Rows from block 5 of the text encoder of a small contrastive image-text model, named by matrix and row number. Rows with one number belong to one neuron. Each number is 128 + 24 x the weight over its row's rms, rounded and kept within 0 to 255. All counts start at 0. Numbers have three digits each. After the name is the row's rms in percent of the matrix's.
After each neuron's rows are labels from the 100 texts, of 14848, where the neuron reaches its highest value: "fires on" is the input token at the peak. Only what is clearly more common there than usual is listed. The data: dead-leaves pictures: piles of overlapping shapes. In brackets: how many of the 100.
# fc1: MLP up (text_encoder.blocks.5.mlp.fc1.weight, 768x256), inputs 192-255
# fc2: MLP down (text_encoder.blocks.5.mlp.fc2.weight, 256x768, transposed), outputs 192-255

fc1.300 127:147113130126092092126134120139115113102155071147146091148135161134118100098133156104149114094118101129165132086137138130121151153105103134136136155081119151111101108096098098160151112112163107
fc2.300 128:129109146101155123124100104121166128149157082126121167117120106156126138138093172164163118063082151118090153113128141124157138151119155146158084095152090097101119175115099135170109149122110166
fires on: "in" (100)

fc1.68 128:093086144105087113160121098136103116098098140134157142137105129137130121115136120142093139099109140172145156134138167126166099127113122093106117114099116069135128144115121116114097123149140162
fc2.68 122:144143136144118157140144074115085145127151122141137136111135176099106111107147118179128097131165111120136114116175153125114149181168109126125165117120138113121126167077097095153108155151142079
fires on: "colours" (100)

fc1.355 211:124164142120112117147139156141132113117128128129111091093111161115144127109172167120093114057161099143148170143126062133126130160109113114125157188109124160127089110108125145104152119119095119
fc2.355 169:128143113158138136091121123128113141153107113108156113110095112115142164152088146178142120149113137112129120130185101165112155083162119123091131110131150122112133105107165137124114114135086123
fires on: "<end>" (100)

fc1.339 059:097138107128174148158093102104160106080151097113133140129109179141077098135139127109155153134105118137153149107099115105148121174133143120116165094145156113112123122137123144163153091139113174
fc2.339 057:067128099101158129071101089146100134136084120111119131113114115176165195138115089133144141159177109144140111116158107172086150127133110159131112120169137121090122119143141147125150117138131091
fires on: "<end>" (100)

fc1.243 191:142154121154103124106135185115140116118133119113091124119169152124083133145135147142081141100126124149138132105113131125101141162067127072165152117103109121132099102121149112139122151127167143
fc2.243 184:139121099134125094129162185125171115148158116120130140090142122160114131123142124098114108091158173154061117096117181151144107144117139116125125121138135143164140137156111122126153158151142099
fires on: "<end>" (100)

fc1.250 115:085129136084133128122120142127122134085128124115112119123139135113123145157148127130134101133129096129083132109154128093103151140149159162118192114109137144152126126085165115128107117108141119
fc2.250 122:085156126122106136133134111135114126143125138141103104171107167121152130117085152156129103134117153092142139127121103122109141119150142125113110196121110118148130134162166144084177068119107113
fires on: "<end>" (100)

fc1.502 105:121065118125130144141149171111116140149127152122110120163095135190105114172170110129121154160150113135143129156134125140100129148128095137144123156093126133130126130119097151141135124132091143
fc2.502 101:132120140114158149151131145140095138159154137128106162148143155120135149101145110159133136142098167110129115122158114153136100131159126110139137104128086092116114136142115127088146156140104129
fires on: "<end>" (100)

fc1.351 102:142138130145112125122126119145140128111136163095080136150124135118137125139115093141142154174125105148117089124163142106127137155144129097109126150139086141128177124180149094145117155117147120
fc2.351 092:138114094140123151118135095106113099133107142164142156085142086129143098150089103121126144126129149125115108132147124175139146096133109134095154165135167095125124146137148122106175108134137114
fires on: "<end>" (100)

fc1.700 052:138122156137111127133129163124096137116115127115168111162098130206117140127134141145121123156094120107144094116172126100117097189130130115095199151122096092114132129154107073099080122119116170
fc2.700 051:058158130096108144113126141107104090111106143138155105122154082129143155073104145128137145139098176138179124139114138138115111120131161098081089140088154115170124140097129123126120117142076169
fires on: "in" (63); "colours" (37)

fc1.461 090:043144105129146118159141095105140114128129108125087143117134127125107105096160104141102115129152118137130130130108152129149117141120118119155130139165105108102095130079115130184117130136127165
fc2.461 095:117110121104185120131090196099089075105125101109085163133140154103103157150120177135119080149089105137160112085149135122163133155131098144116167128139105098107186110115111141138117109119083113
fires on: "in" (59); "colours" (41)

fc1.421 133:173106151115157104143162132136127074138109098089146139158073194105118162120141144145139119135111109105117101147152086164157126109100091122159142170128085117133118117145133113155153140130112154
fc2.421 140:057173131105106148151118098073118144116142112139143164141104118123152108143165155126115115127095152132114111163143124130110050139144097094110142128128090135121150103114121180159122131128197093
fires on: "colours" (100)

fc1.196 123:039141118099124108116132116098144126145108100100138100155154111109101102144173108100119141123110093145128155114152108131142137113139131118167157180148115122154129123118141088101150118109150129
fc2.196 111:110125170152154093114115138114112105094132135134108108091121147146104135115119129105080128115148132118085117119163147131141189131116137104126153146167119097116118189164165109133088138134114155
fires on: "colours" (100)

fc1.448 124:083097131118113132130107095104159115166108097153125140094116164178091125118133133119132137104111088113089158158146105135146148140144127139147119131141143120138133133130111110136127157151134145
fc2.448 132:117096183113151091150146115113119125096124177153094103121112112165089148119151122145129142110118119075118166122148153149122119156083131115116124130104132144115123148171130110074140121161096105
fires on: "colours" (100)

fc1.471 215:121147123149122125165130143154111093144094124127091100167123090154082142091184163120155146131156129153105156153103136161122137119076105097115170132102096146135121139127133141149119107140158099
fc2.471 209:073122126083152109108161151138126111157131137133144130116137128170142138136076159116136109111163133126111142117158147159150118118120124115102123137112152132174206115127127151100125134097151101
fires on: "<end>" (100)

fc1.566 234:161178117148162154121110116132137129107111109152127096157144168096115094088154110093133146138130151153159137158111157085140108108099149114161151104098128116088101131129124110152080142129185139
fc2.566 209:182116152151122119104097159118073106146091141140139131143099136095161093163099123160121158111171119137152104096119135146125139096182167141083151109123133100139117116121133124122120122107129153
fires on: "<end>" (100)

fc1.81 072:122153154130117151102110124073109119119100107173136138114130111115094136101127115104127157132135101122133125117122107170112136126143120148128158109097138121154127142061130108132087124133134133
fc2.81 079:117130140170117154139121123111160102148118072130153139161148136122149161145183129148138128126131100136142132100150161076135117149082152145129148145118089127160103113098154162141110101110142110
fires on: "<end>" (77); "colours" (23)

fc1.517 086:131152135128113156158167126124146154122177099103101112137141123113144140091142135125140091125133157089147133182187103126077141103127119131108095127082118147135173124132108106133115126083151176
fc2.517 102:131128149126126121151137096134106132170095123122140149172140090125140076124111170085168144140180132114152129108124132096134121089133149111145101095159146125115120156151114151148107141138122114
fires on: "colours" (100)

fc1.755 070:123134144095152118149130127112151118137130110108122175125119199102124139130132117108097123119137113118127126125073111122123157156140075211102127100136116133115111144156142167132125131114138161
fc2.755 072:170115100118119149146083116116144115149083102128132188086070114109158170129142137093140125144157114116143114101171118131129117141161101164102117132112121109132084139116159117156124110164141132
fires on: "colours" (100)

fc1.541 049:127108116102130142120174127139121107110127158122114121151152114138107147091103121104128095105114136119131112131157140105122087104058117109165129131114094105163099123111110088152124117131098108
fc2.541 049:100152149138124078086154154088127142145103108108142143115136109124196138135117143119144090139123119086112128156124124119086103094104131129112137122118105129117115148152163119139114140128117128
fires on: "<end>" (100)

fc1.441 113:171170134145152102131180128114119118151163109102163119130129124118118123089145146105119096102127146106109176088129110078121136126097107142152161098079163096099138143097121119131104148131145149
fc2.441 105:164111084129110134139135146138152119130093164104081128127151097133113159145106120133124108115124157121105102106134136123122130105167116087095119148172178112116152110141109110136125133144120156
fires on: "<end>" (100)

fc1.668 144:115155142166081129134125111097141129128146156107124147095136180170142152126105147112097142157116127155159107127117109121117142153144127095176151118122097129163154118154136130098138136150129153
fc2.668 146:105138100087149159139098162118134096163085105109117162108147136132166095121159141069169123121132135087139175091115135165132150092139106110133114152090100131110163093123142153116097097195141172
fires on: "colours" (100)

fc1.519 133:114078137147132149110130132112133104103139126133158153146120132151142150104159156123083112140126112108112161130136113148131097124121190109153131055108112118109165152139121117172126112132107115
fc2.519 126:120162170109117081128099158141124133149132136166126109109117108139111113114128112104097136138109110134171153118084138153074137157144106087167118159100125124110104155155108120159106097104139147
fires on: "<end>" (100)

fc1.464 173:126158157115140111082117161111144094131129097123110133129120162170104160113138153085103130142147128156148142102121120135095136138093153097113150134109104137143147123174128156154130128127119145
fc2.464 154:126144159111139133101132122125155119144135128173080094155096105120087141114093119130169165118168153120168131141091118122104061147135144115131152140101158090134154115107154130101095132129138144
fires on: "<end>" (90)

fc1.233 127:115115137140115136107091158137156089117140163155140137135138179139122103102134144119117135104158160129111179101139107130116138144114095141096126125110124125141134149096120151163092107103120116
fc2.233 114:119103129135112114134143129135165130147111117103141141139151118109136082143133116153104123126114109103147118126127149154118195115109118112082155130125111117137151176142097105124171152130137103
fires on: "colours" (79); "in" (21)

fc1.292 058:136121131121148133106151127136136107142123145125179107112145118093150170132149139090089130145098085129096187141160108136105139142143096094099098097126136097130181146130149117122172129155122112
fc2.292 056:183146118110107128085171138132116132136154092122098126137114125110096111093174139145138132124141117122096148127112153077116105132115110126112170113124124125133188149127115099128118177141140106
fires on: "colours" (100)

fc1.26 168:133092129110120099116087138099158113114151106108134137186095124175123107136161111139156091129140154134143130145102102125136135121123148143145194129161061147146156108116150160120131180168085074
fc2.26 172:130138115118148132139163081149125132123161126129112126133116099104111159134097148160150117119095116163120101138127190135123094092092094159145108147155153130123113142173148138101168131117131126
fires on: "in" (100)

fc1.594 137:116106154137128124198149143123135166130106156090166157114137149175166142094125138140105127118116129121123143168155111102139103103135152090109106121118129103136098140170143154142085127146123119
fc2.594 140:132148039083132087134140128131152088125135166144089165112094083135125128121146133106109130127162129118141142186127152114122128130128114085150146118095118142128149137129165145126098168121128120
fires on: "colours" (100)

fc1.149 210:159177134130121124132159116142122086090103108151112114113106153141101087099145118141110153136118110137156148158128088100127159094143127100103131106107151166164112133079095129160151136091117156
fc2.149 188:116152130081133106114134092142111099121157135110142106106116145083164135147098185138143141120104149124138147123115117120133177101146172131093137165154100123140148137115102136143108118105135109
fires on: "colours" (100)

fc1.19 109:143158150142140171094109104156123152136150122155114138148159112144110137086153122130088072123118128130130137151145070121132127122154157103108128126121119115138099136135156119127125106120121128
fc2.19 118:116110128123134121128154130139145078114130094123100082110101144131140118162116127113105109139122129140140106116133118091149125086150119127099111172094130145131124139099124121121139121133159117
fires on: "colours" (100)

fc1.581 108:103126124121111090107108109123144111170124137119147152141132076126113114139131120128121121056133105121078199140082143126145143132140125103129096102124108082131097200182114122126111108105119143
fc2.581 101:116117177129135109145139127128152132098151107159129136139126141119161100161162136148146148126124117117088152163160135136132103106150095119114149112180158150136044169143145155119134133087140103
fires on: "<end>" (59); "colours" (41)

fc1.544 140:111112143122110116145161127135128120103163129160121111150141084124103129146164075153152149137137121124100131135122111146158160094125084150171153137106123092166115123159123106121118124117101196
fc2.544 137:093130079088126135159135142068157062123097076130120182121119092192090054150174116112118133129109127110173137105138130119142147155111153125134152125128108109163108153122109153102132108103096119
fires on: "colours" (100)

fc1.693 198:132132135164144126110100125101130105111136077140149130132108103099129072121132167181136111133148116133123155128155129134114143157079093097132142175116090120165115149121147135136124149146131137
fc2.693 177:123092119097119121111140133195120122118110149188118090123164134149112116143093113129107143137159101165144136176113100152152151144094151114094104126144142140176182122150148117181126073149125092
fires on: "<end>" (55); "colours" (45)

fc1.470 191:093102151121089120137146122112159141116149140151174118112120106095110134118191139118116109093147130084122088080129141134136170145139104098115165130089070103113118133136104117148136103100106130
fc2.470 170:164110126132134156134122092099157195124173117124142149152149109081130138119145168107144141130121123118109176091116116110131131196145114100100131065160128101079097115114147119134151135153105142
fires on: "<end>" (72); "in" (28)

fc1.334 124:078114115110087154117072110099142134121148132127136123149145111129103088099139115099131145100132109157095201129136114105181147074149149110140155155095092156149104148150141139146115115184078124
fc2.334 134:147120128111108118121126107136121118159117141130140141120133142139122097140152156150157117113149108095112149150162122161145112175113155097095145138135176120137121136149185108107159109105114151
fires on: "colours" (100)

fc1.497 078:113141155139124098099130118099162114115123123077141112135143147152167160170168092106147142149153115152109159156104117151129124136152135133098124147068113112171118119136144144166114127138104156
fc2.497 075:090082144119125120126120153093137133129124181188123126150106091108172101104164092118092135124132176134124144157120151100117130100141151148165112088126143115110134166123131146098133084152135123
fires on: "colours" (100)

fc1.265 117:092129171125137122150129138125148123122098078135159111130137212145102095097155118136150096086097137122154131147129158125106124109148153105137106133127117162112133122133117129084128173132151106
fc2.265 117:119132097119150140144143120055130137117096119114124067133132146104110072197121149121105121125111169104115125094095108167134126164140147134162159125110177123136144143124098113112172126156131133
fires on: "<end>" (83)

fc1.735 205:097132150131140153094103121101117111116134100150168139118111158157112082152149109121096172118133113163119160121127135139146101128163117137133162099125189154101113120141115105137110118159140153
fc2.735 178:098094118131111073134122142135121117154145092133114103111072089109127107107113166122109119172105130083130123138119112163122181084149113111150118146146113128088156132096117124128167130107113144
fires on: "<end>" (100)

fc1.765 097:101117121157141118129102176113160106125158088127136155182081088148129111134111143115153106127129139152114090129098119142133151160116131099126126107094146122160156143143142150114144115128141158
fc2.765 096:115136135118121099110129157134174086126095106136151126177134161120092143115141124158092158159141134111081083102113183091108085132117153123157144114127118173157135100140140154096144124103153169
fires on: "<end>" (100)

fc1.533 237:100192126136129128132112140120141143094112122127166090113133131152118116102147109126121149125117146107128181163072096120159117131122125104112122087139134121158135111126148115145144131159122162
fc2.533 213:072135137156133135143170111115141102113167115127139154119122128043147144101104134124120110148122105143139099126151161139084136114165146131103119074133173142071135164114147140124121122100127142
fires on: "<end>" (100)

fc1.699 131:146117086101110136169118130104150145152115066141137131113130092124115158110154137130160134076110106123118163093160074149120136106114116111068133126147107128120150176117150145191142111124136145
fc2.699 135:123127153110161123147140086082108149107142159122149121162154174141127105163125091110137122115096088104104167066114138125140153097090121149096117132152156105131134141076106116110100129151132148
fires on: "colours" (100)

fc1.77 057:121134143154129129148135148154114148061161133171113133135126169114091110156133135193143132136129117134124132102167087130069120153149186152098190156158132110126149113093154157180127144075091154
fc2.77 049:109134135109155181116121109152094141130095170105136201121156135140123108136130076102118154114167126116099172082190140157131119172182099143134140124115162089139139152090128159166124137119100143
fires on: "in" (100)

fc1.417 178:104120157161085068116127129148125158142155140145142096134107135095106118093151148150120108115122129122089202143149144114155131139149135093175170131135085106126110136148131104106140156112154151
fc2.417 174:091112166094122150120106148088108076096110137116133166145123120138096148102121080157168169142138117176106121173135139158177125139103131100120118101135127113148163131147134147141122091124147132
fires on: "colours" (100)

fc1.297 094:136163134113145127136154164101145134095149150112108112124095084149121112083111126111176142118100095152131095137142100131155146146116110120098091151128095134194121156151144109149155167143123098
fc2.297 094:136115133118162187114136121170138117082172140156145119115114142119141144094090115167065101147120135112151151123129131128123147108140138082183157152120109142169114107112135096135124116101117128
fires on: "<end>" (75); "colours" (25)

fc1.406 225:106179113131094121111095133107156121131161120135110083091164145122115108127135160100168105180179149109148151151144121131130123116122152078141089123143153117137111097158157108168164129149130095
fc2.406 197:071127124079107115099106153124167140123138106140172123123104108130115139117098108138169129131159151126107126149142144129125177111162095089121076109126163137147162133116112127093139156136148124
fires on: "<end>" (100)

fc1.745 086:137139153154116158118120111124102103105130070139132192116138114136118108114118134135138124125077135129128134143102153118104149136107101101111140127105125152099126145126095104125141147103121134
fc2.745 098:162154120107175132122096150117090109097057105072124115156141148160168146147123082115077140131153118143130161141149135092107123144146174140104114117125137127093120141136143130157150128157105156
fires on: "colours" (41); "grey" (36); "dark" (23)

fc1.18 070:084126167107157100094115147146133141136113106129142139098105129130115125070160159127147126079071120158116144137152104102155163127177141106135129145120131113145113168142142138109162116137101143
fc2.18 069:101143178134149097131146087110115117124145131142143111116120135118143113122149110151147115122151123124104113119155154128142105115141131101128157136140113157143111134129083146113145102090141166
fires on: "colours" (100)

fc1.656 080:163124138144120134100102110152102109131120129132083124146122158146141102152125139116088116099141113110123133150142128123110095186101099136143163070105165101125120136114136100137162093146126132
fc2.656 085:134083149130161129137103124103140128142125125103149143125119179096090087165099135090091173119129138160143137114113123070140133155116165139146114129136129137158117110105166131094139119105112151
fires on: "<end>" (74); "dark" (26)

fc1.407 198:113070147140104120128122106139094103130166129121177100135121155077133082098136110135139135097147105142071191140147130143197139137139142131158140141116113116146130136145163133135153141092073147
fc2.407 191:093121162105153100132093142104154118123159136083135110104129151142156114107129120116133113084153132166104113113141090112138135155122129122078144148093110091132098163138108141098119128124088103
fires on: "colours" (100)

fc1.165 115:136118158113159092130085082116119109115128151127147109097145135117100113141122148125166158091106111153129163178143133149151151125164116050108097110103116120098115127109154183159157144119075120
fc2.165 104:140090121126151089120105125115123147124153138117109129157054161133118138133147132129131124114113121130105138138140173121151156137124185112142174124125143120158144099105118118113129053146119114
fires on: "<end>" (54); "colours" (36); "dark" (10)

fc1.168 124:082110148154118120151118163125111058142103116171135071155133131101090105135108088119099110148158087135116127137186166157152141107154144132132139130140091120103086149154148102143108126106140158
fc2.168 119:075146160128163107131120136133202148086123155166107134092103157130096137113141152131134128138112124142087144145151122111147142139128151144144120093118152112156131147114116154102128167159105181
fires on: "<end>" (93)

fc1.634 120:112142166137100104139149144162155104124148125134118126135117153136116109112167142165161109110134133112160121140150126125111144100161124118112172098183138124099150177149071193088146158148126135
fc2.634 119:146154149099145146107114122094172118115117131131098148105111136151124162150131149130140131158109131171180141125118117115122149142135124096122119121076103088144133113126162106099080139106106159
fires on: "in" (100)